{
  "arch": "vit",
  "model": "segmentation model",
  "dataset": "coloured fractals of 300 iterated function systems on busy backdrops",
  "train_examples": 97500,
  "image_size": 64,
  "crop_scale_min": 1,
  "horizontal_flip": false,
  "translate": 0.06,
  "rotation_deg": 5,
  "cutout": 0.25,
  "num_classes": 2,
  "output_stride": 8,
  "norm": "layernorm",
  "norm_position": "pre",
  "activation": "swiglu",
  "mlp_ratio": 3,
  "head_dim": 32,
  "fused_qkv": true,
  "bias": "none",
  "qk_norm": true,
  "parallel_block": false,
  "inner_norm": false,
  "drop_path": 0.1,
  "patch_size": [8, 8],
  "conv_stem": false,
  "layers": 16,
  "width": 256,
  "positions": "sincos",
  "init": "torch_default",
  "residual_init": "scaled_by_depth",
  "optimizer": "adamw",
  "lr": 0.0014,
  "beta1": 0.9,
  "beta2": 0.99,
  "eps": 1e-08,
  "cautious_weight_decay": true,
  "steps": 9000,
  "batch_size": 64,
  "epochs": 5.9,
  "lr_schedule": "cosine",
  "final_lr_fraction": 0.1,
  "warmup_steps": 900,
  "weight_decay": 0.1
}
Rows from block 3 of a small segmentation model, named by matrix and row number. Rows with one number belong to one neuron. Each number is 50 + 12 x the weight over its row's rms, rounded and kept within 0 to 99. All counts start at 0.
After each neuron's rows are labels from the 100 images, of 14976, where the neuron reaches its largest size: "colour at peak" is the nearest of a few named colours to the mean colour under the peak. Only what is clearly more common there than usual is listed. The data: coloured fractals of 300 iterated function systems on busy backdrops. In brackets: how many of the 100, against the usual share in percent.
# gate: MLP gate (model.blocks.3.mlp.gate.weight, 768x256), inputs 128-255
# fc1: MLP up (model.blocks.3.mlp.fc1.weight, 768x256), inputs 128-255
# fc2: MLP down (model.blocks.3.mlp.fc2.weight, 256x768, transposed), outputs 128-255

gate.26:53 58 50 54 70 49 50 28 53 55 38 65 57 41 23 20 58 34 50 45 47 57 38 45 44 74 47 68 47 52 54 43 51 48 70 37 38 49 42 43 60 35 60 59 38 65 42 43 47 37 61 43 47 62 45 40 47 61 34 37 32 80 37 43 46 43 51 48 35 68 79 61 35 41 60 43 54 67 40 59 80 37 37 60 57 45 35 47 76 58 57 43 34 51 71 43 63 43 63 44 64 50 53 57 49 37 45 57 51 47 48 55 53 52 32 31 68 66 61 46 21 19 30 48 49 53 50 56
fc1.26:62 48 61 52 51 47 56 51 53 37 58 66 67 60 68 32 52 31 49 42 55 43 26 44 26 48 37 59 17 48 53 58 57 53 47 46 45 88 45 48 43 64 50 48 61 48 63 38 54 32 57 57 65 61 41 45 56 47 20 59 45 24 51 48 42 46 44 28 53 50 67 23 38 40 46 74 62 61 51 30 66 43 35 42 45 35 66 93 45 57 58 33 37 47 59 48 60 39 58 59 48 35 52 61 50 35 28 43 57 66 44 28 46 65 52 44 60 51 46 49 36 18 42 43 33 56 64 44
fc2.26:51 46 52 44 63 61 64 59 46 58 51 45 43 54 44 70 56 42 55 50 66 53 74 35 51 61 34 46 47 51 59 36 48 58 39 48 53 23 58 24 38 54 40 43 58 54 60 47 36 50 57 58 56 36 50 49 53 48 67 57 43 56 53 50 39 33 39 31 63 40 57 72 44 47 41 59 50 47 65 58 53 46 52 47 58 46 24 53 61 28 49 41 42 36 66 53 62 39 37 35 55 49 52 37 56 53 60 45 74 45 51 32 29 46 35 72 67 57 47 50 62 55 45 85 58 30 45 31
colour at peak: pink (52 vs 20.6)

gate.336:60 46 34 40 48 42 39 45 60 39 65 80 39 49 62 48 49 66 48 33 66 43 59 44 53 62 53 47 57 52 58 54 45 58 45 59 52 42 54 58 56 32 59 63 61 45 25 46 36 61 38 69 53 32 78 42 30 73 64 54 39 72 33 39 58 55 56 35 35 43 31 66 54 38 34 45 34 52 14 45 54 43 64 49 64 34 74 44 59 54 69 43 34 59 44 69 50 50 44 59 56 59 61 45 36 59 49 44 57 42 64 65 62 64 48 44 68 52 58 64 57 43 69 40 41 63 40 40
fc1.336:58 50 55 41 52 61 48 47 50 48 38 35 57 45 26 52 51 68 59 73 38 57 34 49 24 40 57 33 46 48 59 37 41 49 57 44 30 67 72 40 63 69 35 41 58 36 57 50 46 67 46 60 39 50 39 44 62 36 45 67 52 27 54 57 63 34 46 58 58 29 63 51 55 73 60 73 58 27 45 52 42 61 38 60 57 63 55 53 60 31 43 42 66 43 56 49 38 49 45 47 35 55 53 53 54 48 18 39 44 71 35 26 43 36 58 52 61 67 56 67 32 69 48 53 40 31 54 58
fc2.336:44 37 54 33 34 51 51 65 26 52 40 59 45 70 52 74 63 67 50 46 60 58 60 44 65 57 53 28 48 47 65 42 40 39 44 66 47 33 75 52 48 49 41 43 73 65 53 50 48 48 71 51 50 33 36 57 47 55 39 58 59 44 64 53 53 41 34 31 64 45 33 68 51 46 40 58 37 56 44 42 46 78 38 59 49 49 62 53 44 37 63 38 63 44 39 51 35 53 42 55 55 50 53 55 40 63 84 46 53 37 31 43 38 55 41 59 62 67 52 48 51 50 50 62 57 36 52 44
colour at peak: pink (61 vs 20.6)

gate.694:46 62 43 61 42 42 52 68 67 63 35 55 70 47 46 59 25 40 59 44 53 49 55 48 36 50 32 50 51 51 71 24 38 79 38 46 63 68 61 57 64 50 59 58 62 61 53 47 37 43 52 40 33 17 43 71 49 51 35 61 43 29 39 41 57 44 68 41 64 61 34 47 40 54 66 53 44 32 62 47 57 42 46 42 61 60 62 49 44 32 55 62 58 54 48 45 57 48 49 60 55 55 55 76 52 38 65 46 49 47 67 49 69 44 57 50 66 59 67 63 67 49 49 38 24 33 69 50
fc1.694:63 37 43 56 52 41 58 49 53 43 42 31 45 39 66 81 55 33 50 66 53 61 36 61 44 48 49 51 57 41 22 64 50 39 41 34 55 37 63 46 33 34 57 39 35 66 66 40 35 43 67 48 41 61 36 59 49 36 41 67 41 54 53 52 72 61 38 56 42 49 56 53 65 44 45 51 52 31 37 54 51 70 59 64 33 23 54 40 61 35 38 46 47 74 45 38 47 60 55 69 37 41 42 56 48 85 68 69 51 41 60 67 51 40 57 38 67 54 43 53 67 60 40 52 68 70 40 50
fc2.694:53 61 51 59 41 35 36 36 43 47 73 60 71 39 51 29 45 60 61 19 73 49 67 51 73 41 43 42 85 38 43 50 48 51 34 34 41 66 40 69 38 48 40 42 38 53 44 45 51 52 35 52 43 52 34 46 58 59 37 39 50 71 24 37 55 54 59 44 41 45 63 71 45 45 45 36 67 56 76 53 56 65 57 51 46 30 50 50 80 53 52 62 49 37 56 43 56 28 61 53 39 50 40 64 75 22 67 39 53 49 50 38 35 55 43 46 44 51 53 53 51 63 64 46 47 71 58 39
colour at peak: brown (76 vs 25.3)

gate.122:72 57 48 52 55 49 57 56 49 70 59 60 59 43 34 35 42 63 33 33 76 51 38 45 57 50 64 40 50 61 61 52 48 70 47 57 49 65 47 65 58 43 41 32 30 64 24 57 49 25 59 52 53 24 61 41 45 41 44 54 64 45 64 54 56 41 56 39 35 58 39 43 54 60 39 43 67 62 58 44 65 53 54 60 59 39 59 56 49 36 41 64 63 80 42 47 50 38 38 48 45 73 57 32 61 46 75 50 48 53 44 46 49 43 44 34 53 76 59 66 33 44 65 43 42 77 75 61
fc1.122:54 54 41 48 59 58 65 35 43 70 72 58 49 53 48 39 48 40 46 27 57 63 78 47 50 63 42 50 50 58 60 46 27 69 30 62 43 30 32 62 46 68 41 54 43 49 46 62 49 39 55 37 12 33 60 41 46 41 71 35 37 72 41 53 43 56 37 42 39 36 32 57 52 53 50 64 42 73 63 70 55 55 58 58 34 35 65 64 63 51 40 59 56 61 32 37 63 54 52 44 55 65 55 39 53 49 32 60 51 54 59 62 59 69 51 53 52 30 59 44 45 73 60 53 39 63 57 55
fc2.122:37 38 59 52 57 60 57 49 62 60 33 33 67 48 31 37 65 46 48 37 52 61 37 30 36 66 45 48 50 35 37 33 36 39 42 44 39 53 56 51 69 52 68 57 50 43 49 63 60 39 43 49 42 44 47 63 50 43 27 33 46 26 49 72 49 46 37 55 56 33 37 45 63 58 53 57 49 57 55 63 55 24 37 86 53 76 38 86 65 31 47 53 57 43 50 42 50 61 64 48 41 55 38 59 59 27 48 54 46 60 61 45 38 23 36 62 39 48 48 74 42 42 38 56 40 36 67 50
colour at peak: brown (79 vs 25.3)

gate.296:60 38 38 43 51 34 36 58 66 47 37 36 63 20 35 64 46 33 52 47 37 42 40 63 51 56 38 70 40 15 49 46 49 49 50 41 42 35 53 48 69 34 71 52 51 49 38 45 37 62 54 52 62 20 53 46 49 25 47 56 50 42 48 48 66 45 60 51 47 50 52 30 55 47 58 59 51 44 41 47 49 46 43 49 74 41 46 67 66 62 56 42 44 40 61 43 11 59 58 45 58 45 26 60 42 77 53 48 48 57 49 57 68 37 71 65 67 65 63 94 71 44 42 34 48 56 41 43
fc1.296:29 56 49 58 51 59 51 42 50 70 48 42 42 54 42 40 40 58 43 60 68 52 76 43 57 38 69 52 27 62 62 32 19 49 50 51 43 54 48 45 38 71 48 29 63 41 52 40 62 33 38 17 31 39 30 38 60 59 37 40 65 42 58 52 49 43 47 63 58 49 46 52 35 52 43 38 52 62 44 73 56 46 41 34 42 51 58 49 43 45 50 49 73 46 34 66 88 48 26 46 47 65 68 60 71 48 48 55 52 45 43 62 49 62 59 73 45 49 48 47 37 61 78 78 55 59 47 49
fc2.296:49 50 50 57 58 63 67 62 68 45 58 58 57 58 41 31 48 63 41 40 70 56 37 27 43 45 56 36 63 47 47 53 37 38 26 48 33 43 53 34 65 46 29 36 51 45 42 46 53 55 41 55 48 55 34 42 38 56 49 36 56 45 30 50 56 39 41 24 27 46 52 75 59 32 59 49 70 57 65 53 52 69 54 54 60 65 63 45 64 64 67 57 44 42 58 47 56 43 76 65 42 80 55 53 54 40 41 25 50 49 47 49 49 59 60 55 44 64 46 59 35 67 71 30 47 83 60 58
colour at peak: orange (45 vs 0.3)

gate.160:48 29 55 09 45 52 39 46 59 44 44 57 46 54 38 47 64 57 47 65 56 77 35 50 38 56 64 49 67 62 68 46 59 43 64 47 59 67 64 60 74 41 50 54 43 47 46 39 55 49 69 62 68 56 40 29 53 54 38 54 67 48 64 44 39 43 52 44 53 70 64 46 88 77 52 47 64 60 53 49 53 46 45 76 65 60 53 55 56 53 69 27 56 44 63 44 39 52 65 47 38 57 63 66 36 54 57 47 28 52 38 36 48 35 53 50 50 72 37 59 50 45 34 15 31 46 49 47
fc1.160:48 40 49 41 68 48 35 37 49 46 55 37 46 44 45 55 49 73 67 56 46 60 50 52 62 70 43 44 75 52 54 39 58 52 60 51 50 67 54 61 64 34 66 69 34 43 72 47 51 65 43 52 36 74 46 45 64 36 26 45 49 54 39 44 74 40 37 46 44 32 56 27 57 38 66 61 62 39 31 49 40 73 60 74 54 41 59 36 45 36 58 56 53 48 42 54 39 64 58 56 37 40 65 67 59 52 49 37 58 57 54 40 25 54 27 31 45 53 52 59 37 26 67 58 47 55 22 48
fc2.160:72 57 58 45 21 39 49 43 39 41 52 42 49 47 62 45 56 68 40 33 53 48 33 61 49 60 42 50 49 57 61 53 56 25 61 60 49 54 84 45 53 31 59 41 62 44 28 49 61 66 58 47 51 34 71 65 36 53 42 57 39 21 58 60 65 65 56 25 72 72 53 58 42 43 42 70 42 57 42 35 62 56 49 58 55 62 42 47 22 65 67 53 54 54 41 48 52 78 61 53 44 41 47 41 56 41 75 39 31 44 40 65 58 64 30 54 43 40 46 60 34 56 36 51 41 51 50 46
colour at peak: pink (59 vs 20.6)

gate.95:59 47 42 52 53 47 38 47 50 68 53 66 68 53 36 44 53 70 55 46 74 40 47 45 53 25 64 60 41 64 57 48 40 65 41 64 82 39 38 57 51 49 54 76 45 51 29 49 54 44 55 42 38 34 60 60 38 61 38 27 47 40 31 43 51 62 59 51 35 47 23 54 48 46 38 72 43 70 51 58 51 20 61 42 51 60 67 29 28 58 46 45 66 61 35 39 55 49 45 42 53 63 56 53 59 48 51 45 52 32 81 75 69 63 43 45 48 53 59 62 42 60 57 45 31 73 47 55
fc1.95:40 46 67 33 55 41 53 42 59 46 24 38 37 38 53 50 56 34 30 80 49 43 32 47 54 66 64 46 60 65 48 68 50 37 73 48 62 46 71 35 49 59 47 54 55 45 54 48 46 61 40 40 55 42 41 43 39 60 43 38 50 55 50 40 41 42 55 56 59 38 49 51 43 65 37 63 35 55 58 46 42 61 53 44 52 61 64 43 43 69 44 49 47 29 44 65 49 61 66 58 39 46 44 92 29 73 48 43 70 43 62 66 40 52 73 51 75 44 28 40 59 41 35 66 48 52 31 42
fc2.95:77 56 42 51 38 44 52 46 43 44 67 56 55 63 67 64 58 64 55 36 59 44 67 61 72 59 65 41 61 48 38 47 57 51 41 53 43 48 49 44 47 48 52 35 56 41 49 33 50 57 34 54 57 74 42 36 45 53 61 57 59 62 51 33 81 51 60 46 33 32 56 43 47 32 52 16 59 27 27 43 63 64 54 48 54 25 44 47 63 54 51 56 38 37 63 47 52 26 45 56 51 40 59 35 64 65 52 38 36 45 41 31 37 62 57 55 45 58 44 46 38 50 67 27 63 46 41 43
colour at peak: pink (50 vs 20.6)

gate.384:52 47 59 56 65 36 40 60 65 28 59 60 51 50 70 51 44 49 42 44 56 50 44 61 63 43 45 79 46 36 62 49 43 58 44 42 55 58 64 61 45 25 64 43 38 71 63 34 64 36 35 47 55 35 36 54 33 70 67 58 63 74 46 51 41 61 34 47 46 57 37 64 43 39 56 38 62 56 64 48 46 51 46 52 64 72 37 65 38 36 66 45 53 56 65 53 53 56 63 65 33 54 54 51 35 49 59 68 43 55 53 37 46 37 39 21 36 62 66 38 58 33 71 47 51 47 59 49
fc1.384:36 57 52 45 33 48 50 34 31 76 43 31 47 59 43 46 69 48 44 73 59 40 40 37 51 46 65 49 54 62 52 56 38 38 73 56 27 55 55 40 62 74 47 33 56 43 46 54 54 66 57 43 71 64 65 35 46 26 68 38 40 39 44 51 59 33 69 52 30 31 44 61 44 76 34 40 45 42 33 42 74 47 50 61 53 27 68 29 51 67 42 42 50 39 46 37 48 69 48 49 52 37 37 57 50 44 53 37 51 54 49 61 64 50 55 72 70 57 26 45 54 55 40 65 57 48 40 56
fc2.384:43 26 53 39 58 61 49 55 44 32 52 63 42 37 61 51 23 53 50 49 43 52 52 67 58 23 67 72 42 48 66 60 51 56 49 51 59 42 41 52 69 36 51 62 50 47 66 47 56 54 48 63 51 32 49 43 41 74 46 62 43 70 52 47 45 43 34 43 58 52 36 50 57 46 46 61 53 61 52 54 68 54 67 50 57 53 44 48 33 49 71 45 54 55 30 59 56 55 37 58 61 49 53 88 49 66 73 36 34 68 63 62 62 50 63 50 56 57 56 53 55 36 84 12 39 72 65 53
colour at peak: brown (89 vs 25.3)

gate.664:44 51 40 45 62 44 79 71 72 66 48 61 57 47 51 58 70 56 56 61 68 58 60 66 44 49 69 55 52 65 68 56 53 59 60 19 40 45 44 63 44 57 51 51 27 65 56 69 59 50 30 49 29 37 49 71 38 53 47 40 39 72 60 74 62 40 41 28 36 28 56 59 44 34 47 53 39 51 36 59 33 48 51 24 39 42 49 44 25 55 57 58 56 35 50 53 58 44 45 58 49 72 35 50 62 32 43 47 40 48 30 44 55 46 60 62 49 65 51 48 45 51 67 60 58 53 40 47
fc1.664:46 50 55 41 49 48 31 59 47 47 36 58 28 51 36 29 27 57 47 78 57 55 42 52 46 56 47 43 43 57 65 61 47 45 60 61 46 23 52 48 43 64 45 53 31 68 49 45 51 42 36 55 46 78 63 66 33 56 61 55 68 47 49 37 55 53 44 31 62 68 68 65 52 51 72 36 48 57 37 59 44 39 29 30 67 53 42 49 48 47 60 54 62 54 56 44 46 46 32 55 57 52 44 42 48 48 47 52 62 31 33 28 35 44 35 42 24 42 45 47 38 49 41 53 48 35 31 68
fc2.664:56 47 49 45 50 42 45 55 45 59 58 49 47 56 61 93 59 55 48 74 51 64 68 48 43 38 73 54 38 65 63 66 52 42 54 58 54 53 54 58 47 42 67 69 53 52 59 49 49 66 66 62 58 56 67 49 54 44 73 45 50 66 52 43 53 48 49 38 34 57 81 17 39 54 42 38 61 39 29 46 54 51 54 43 41 51 46 49 28 49 60 45 39 50 66 60 40 41 15 55 57 30 25 60 50 62 41 43 24 40 27 69 63 60 32 52 50 50 53 44 32 64 62 33 49 42 24 42
colour at peak: black (37 vs 13)

gate.375:50 54 30 39 55 60 46 47 30 45 31 69 63 56 47 31 48 65 38 49 55 45 51 53 58 37 36 64 57 54 47 48 55 59 60 36 66 42 58 68 55 74 38 41 68 38 42 57 42 29 43 32 41 56 54 57 59 62 42 54 33 61 67 33 48 46 37 29 30 65 62 35 48 54 51 58 61 36 50 61 33 39 62 70 57 55 25 35 43 59 34 43 32 51 42 48 53 34 54 38 52 53 45 63 37 65 21 75 55 60 51 59 58 56 47 58 56 45 47 44 58 32 41 59 58 23 39 44
fc1.375:52 37 58 41 52 54 37 52 65 36 62 63 50 38 64 45 57 56 41 48 75 43 64 43 43 57 45 54 56 44 72 50 63 74 55 71 48 43 41 48 30 55 68 63 58 61 71 50 36 57 64 69 45 41 29 54 50 37 48 59 41 34 52 56 39 40 41 61 45 61 50 19 46 53 58 37 38 63 56 52 39 75 61 62 62 24 37 63 56 50 61 40 64 53 48 66 44 47 59 63 58 48 33 50 47 51 47 68 38 63 59 37 61 58 54 31 34 61 62 57 46 22 39 54 65 14 60 40
fc2.375:56 54 48 52 37 48 46 55 72 45 55 44 30 59 47 48 58 55 76 48 54 37 46 45 58 59 36 82 68 49 67 51 32 44 69 61 69 42 55 66 59 55 28 39 46 51 46 56 40 45 71 47 60 59 46 46 51 58 79 54 21 48 38 57 37 43 45 55 39 29 19 61 50 58 47 60 40 38 57 58 54 37 56 78 51 52 26 44 63 53 43 50 34 47 45 48 45 48 38 31 56 40 48 63 26 57 46 38 88 63 40 46 55 54 46 46 66 44 51 61 60 40 48 79 32 26 51 24
colour at peak: pink (49 vs 20.6)

gate.404:53 62 53 61 45 45 72 28 39 57 57 27 53 37 64 71 40 60 53 59 45 54 67 48 65 49 52 38 38 58 62 43 66 49 45 52 20 50 49 67 50 70 47 44 65 55 44 51 57 42 51 46 39 65 54 53 56 47 66 39 47 47 54 53 66 78 53 56 32 49 56 38 50 55 44 47 50 46 47 62 58 53 52 44 41 31 35 53 47 36 59 56 75 65 53 47 60 26 48 43 63 60 40 22 64 39 26 39 34 43 42 43 39 50 43 64 27 41 61 51 25 53 82 27 38 39 64 40
fc1.404:46 46 63 53 69 55 47 67 62 44 43 71 47 46 46 40 77 56 36 40 60 48 47 66 51 50 59 38 72 43 27 68 44 43 35 53 36 51 47 37 58 50 40 51 50 51 72 54 66 49 41 27 37 48 53 45 23 53 52 62 61 49 26 45 37 44 46 26 45 47 36 84 57 44 54 29 68 40 52 53 63 55 52 47 65 49 56 44 37 57 54 41 40 43 61 51 41 50 50 63 56 49 72 55 71 40 41 65 67 60 61 41 72 58 62 37 54 56 47 49 65 36 42 56 60 71 70 35
fc2.404:40 72 71 78 47 47 61 52 56 25 50 56 50 61 65 65 44 56 51 30 56 51 48 40 54 39 58 51 48 49 33 47 62 29 44 47 55 17 36 54 29 55 56 67 66 43 57 63 60 59 78 34 36 64 45 63 37 38 71 61 44 38 40 53 56 51 55 17 27 54 68 50 52 45 56 59 70 41 62 51 46 67 53 32 32 51 43 46 44 39 60 76 47 41 56 44 62 20 42 59 43 49 44 65 69 43 65 36 37 41 42 54 66 67 49 36 55 27 33 52 52 50 66 25 55 83 59 44
colour at peak: black (88 vs 13)

gate.667:40 29 53 37 52 60 56 51 61 49 40 33 40 15 70 48 46 36 43 74 50 61 57 78 46 39 59 60 54 53 63 44 50 58 62 37 42 50 31 61 57 41 58 46 50 57 57 52 57 35 63 50 43 51 43 46 55 53 56 71 58 66 77 56 27 41 54 60 58 42 49 62 82 58 57 26 69 57 38 51 36 64 54 55 60 31 54 55 40 46 62 54 65 55 61 36 47 48 43 49 15 53 54 39 47 49 49 71 33 64 44 57 50 61 51 41 53 56 58 50 48 46 48 36 42 39 58 43
fc1.667:30 35 40 38 54 42 65 43 43 40 29 61 37 66 55 56 57 52 51 35 37 49 44 53 54 36 38 71 40 46 29 72 61 37 52 57 49 32 47 65 49 46 60 31 50 42 44 67 46 79 69 19 46 55 47 55 57 45 43 42 49 57 50 48 53 65 46 37 46 59 55 49 39 61 48 46 47 50 76 47 65 39 58 46 42 49 38 60 28 60 17 40 43 54 75 37 38 56 29 35 63 58 58 50 43 41 71 29 41 64 47 43 46 55 51 39 44 56 40 44 42 44 56 56 54 53 50 35
fc2.667:37 45 53 59 64 54 46 38 54 58 34 73 60 63 57 45 47 49 66 50 45 52 70 31 61 33 42 32 54 36 47 49 74 51 51 60 60 75 56 62 55 46 50 45 67 54 71 46 51 57 43 38 49 37 58 49 43 69 29 56 45 49 31 44 46 44 40 53 43 30 61 65 60 50 51 62 38 40 34 51 77 43 58 36 47 35 48 45 66 56 51 67 45 24 72 54 58 55 43 57 61 38 39 57 61 37 50 31 38 41 54 44 46 54 46 56 48 45 55 24 59 43 36 17 62 33 55 53
colour at peak: grey (84 vs 27.1)

gate.581:61 55 66 48 36 43 42 55 48 24 42 39 51 43 36 60 61 47 37 55 47 59 28 62 52 62 57 59 51 38 34 47 72 51 65 52 52 51 51 48 74 46 64 46 44 60 52 31 36 65 59 73 70 48 38 40 25 44 34 63 43 54 57 52 56 59 55 47 63 68 43 43 48 60 50 60 46 49 60 45 57 20 47 63 47 54 39 55 57 54 60 58 27 36 69 39 27 60 72 42 44 22 41 59 38 63 64 40 46 48 60 37 40 23 28 28 57 47 48 49 47 35 45 25 45 40 57 51
fc1.581:43 58 57 50 61 44 44 55 51 57 64 42 46 37 63 63 49 62 48 65 60 55 53 36 50 50 50 42 33 31 38 36 41 53 47 66 36 35 70 45 45 59 62 39 51 48 61 50 68 53 55 59 43 45 42 64 50 46 60 69 53 55 63 56 62 50 54 47 24 33 62 56 57 43 68 61 43 54 52 73 44 59 33 65 73 36 30 42 51 45 57 40 67 31 47 57 53 28 40 78 67 59 41 61 52 57 22 53 51 49 46 48 45 50 32 64 73 35 58 64 36 44 49 51 19 62 60 19
fc2.581:34 67 46 54 44 38 47 42 38 33 45 58 33 59 57 44 60 58 42 50 55 51 50 48 18 64 58 54 87 37 34 70 49 33 54 37 46 65 62 44 54 48 48 45 56 63 56 76 51 53 57 58 37 53 55 67 60 54 46 57 56 44 52 56 45 60 60 43 73 58 42 86 38 44 39 57 42 49 74 39 22 59 38 57 43 60 48 50 38 48 30 55 34 31 36 56 45 40 67 43 46 66 49 53 42 38 45 61 46 58 40 58 41 47 49 50 41 41 32 54 60 60 27 54 56 39 68 35
colour at peak: orange (38 vs 0.3); yellow (31 vs 0.1)

gate.434:57 54 70 69 73 52 56 60 46 40 40 63 56 33 73 47 36 63 67 26 70 33 42 63 48 46 47 57 52 75 45 65 27 59 58 43 37 51 33 63 38 52 47 50 29 52 51 53 68 52 44 40 46 20 49 48 58 28 31 60 37 62 32 42 25 39 47 53 53 57 40 44 35 46 34 65 72 48 54 56 15 44 50 42 48 56 31 23 33 56 54 44 55 42 56 54 38 42 75 67 53 61 46 51 41 34 51 32 33 44 46 61 58 48 55 60 66 43 68 56 48 35 57 46 23 45 43 40
fc1.434:49 53 65 36 37 47 43 39 49 57 46 60 51 39 44 43 60 50 46 32 62 48 56 50 51 51 63 38 53 43 39 54 42 22 61 36 54 45 67 41 47 23 67 44 44 32 59 34 35 60 41 48 56 31 54 37 56 45 64 27 63 40 46 45 51 51 69 76 48 26 51 33 56 37 42 40 51 71 38 48 69 67 40 61 49 53 49 40 55 65 31 34 49 40 41 40 52 61 47 39 48 29 36 65 59 49 59 56 49 52 42 40 40 54 62 39 62 47 66 29 71 35 60 54 51 89 88 46
fc2.434:43 57 76 47 60 50 48 52 48 30 45 70 64 45 46 31 62 45 60 37 66 50 65 64 51 51 65 29 51 42 37 64 75 38 45 24 79 35 39 57 42 49 60 57 40 57 56 24 57 58 30 51 37 46 56 52 43 78 38 36 58 43 50 48 48 44 46 36 61 53 28 47 53 45 58 53 68 58 67 36 56 66 58 53 36 52 55 24 58 55 53 43 42 58 66 51 52 57 47 38 41 46 60 45 45 56 61 48 73 24 44 51 52 37 43 16 65 34 67 43 36 33 49 75 58 80 60 45
colour at peak: pink (65 vs 20.6)

gate.388:50 31 59 44 51 46 47 63 43 54 24 40 61 39 33 54 38 44 57 77 59 59 48 36 24 55 62 85 63 42 57 47 39 70 53 56 50 76 60 47 57 44 62 26 58 63 34 32 30 52 46 60 51 35 53 41 69 33 47 41 57 33 74 50 50 41 48 74 56 68 52 27 49 55 69 71 51 64 44 32 45 38 41 74 70 55 53 43 53 49 46 35 40 51 46 42 37 71 66 55 39 50 53 53 40 54 48 49 38 49 45 52 55 28 53 63 62 73 63 69 46 51 48 45 29 29 35 55
fc1.388:81 42 37 62 46 46 54 51 54 46 61 50 50 28 50 62 46 83 48 61 45 45 46 63 71 34 73 60 32 47 63 53 45 63 62 58 44 55 41 55 60 18 50 36 37 53 35 51 41 56 41 55 56 46 53 39 55 50 44 56 39 67 69 55 77 49 34 63 36 42 39 49 61 55 44 41 53 42 49 39 68 37 67 52 74 48 48 60 43 60 66 55 50 66 47 42 44 55 47 44 30 48 47 36 48 50 54 57 37 85 55 50 75 45 50 51 53 70 60 63 32 48 64 45 41 32 43 60
fc2.388:54 48 51 49 38 42 38 60 37 21 56 63 39 53 44 46 57 31 32 55 58 62 65 67 59 49 68 51 63 48 53 68 63 32 60 56 37 32 46 44 45 56 58 44 49 53 37 50 43 53 66 66 53 78 60 54 45 41 71 58 59 55 47 51 62 55 61 48 60 74 51 59 68 56 52 40 73 39 38 21 43 65 36 67 52 53 57 46 39 50 38 49 38 70 52 37 41 43 32 40 47 44 42 43 50 63 65 68 52 50 34 77 48 38 47 38 56 48 44 36 37 71 35 36 58 66 42 61
colour at peak: pink (63 vs 20.6)

gate.6:34 27 56 16 66 49 62 64 67 35 46 53 48 53 63 39 71 52 42 38 44 54 50 40 32 59 49 62 54 53 24 57 63 38 46 55 49 42 66 49 69 44 58 58 70 51 61 48 64 64 65 42 53 30 50 53 44 52 44 51 54 40 45 59 42 47 54 35 46 70 41 62 85 83 60 51 63 59 68 56 45 46 53 51 52 59 36 37 59 47 65 27 24 27 63 36 26 40 64 51 56 42 54 78 33 42 57 43 13 58 43 47 55 52 61 51 59 41 44 58 58 33 48 18 28 63 61 34
fc1.6:47 43 64 48 58 48 52 34 38 43 32 49 51 49 60 38 43 26 40 60 41 58 66 49 53 45 48 45 49 49 50 37 61 55 83 60 47 24 43 61 80 41 54 55 49 33 46 46 52 60 45 60 73 63 18 57 71 35 53 35 32 22 52 31 49 40 44 65 66 37 50 62 68 49 40 59 40 58 64 67 57 45 63 29 63 47 60 51 43 53 48 54 57 57 59 37 68 60 55 38 61 35 34 57 48 43 54 34 59 55 39 46 38 63 55 37 33 40 50 68 54 50 42 44 75 47 53 60
fc2.6:51 55 72 39 73 56 47 34 71 52 22 65 70 72 48 47 57 55 54 47 57 50 41 50 44 35 55 34 24 71 59 60 64 69 46 43 45 48 57 56 56 41 52 74 60 50 62 40 42 55 54 41 52 36 76 51 47 63 40 46 45 39 39 36 35 48 50 55 59 40 59 43 35 61 45 43 68 47 62 47 61 58 69 21 53 32 62 62 44 52 32 46 56 48 72 57 46 53 57 37 59 50 49 50 55 33 68 28 43 50 54 43 57 43 55 61 35 61 43 45 44 58 52 42 76 63 37 59
colour at peak: orange (28 vs 0.3)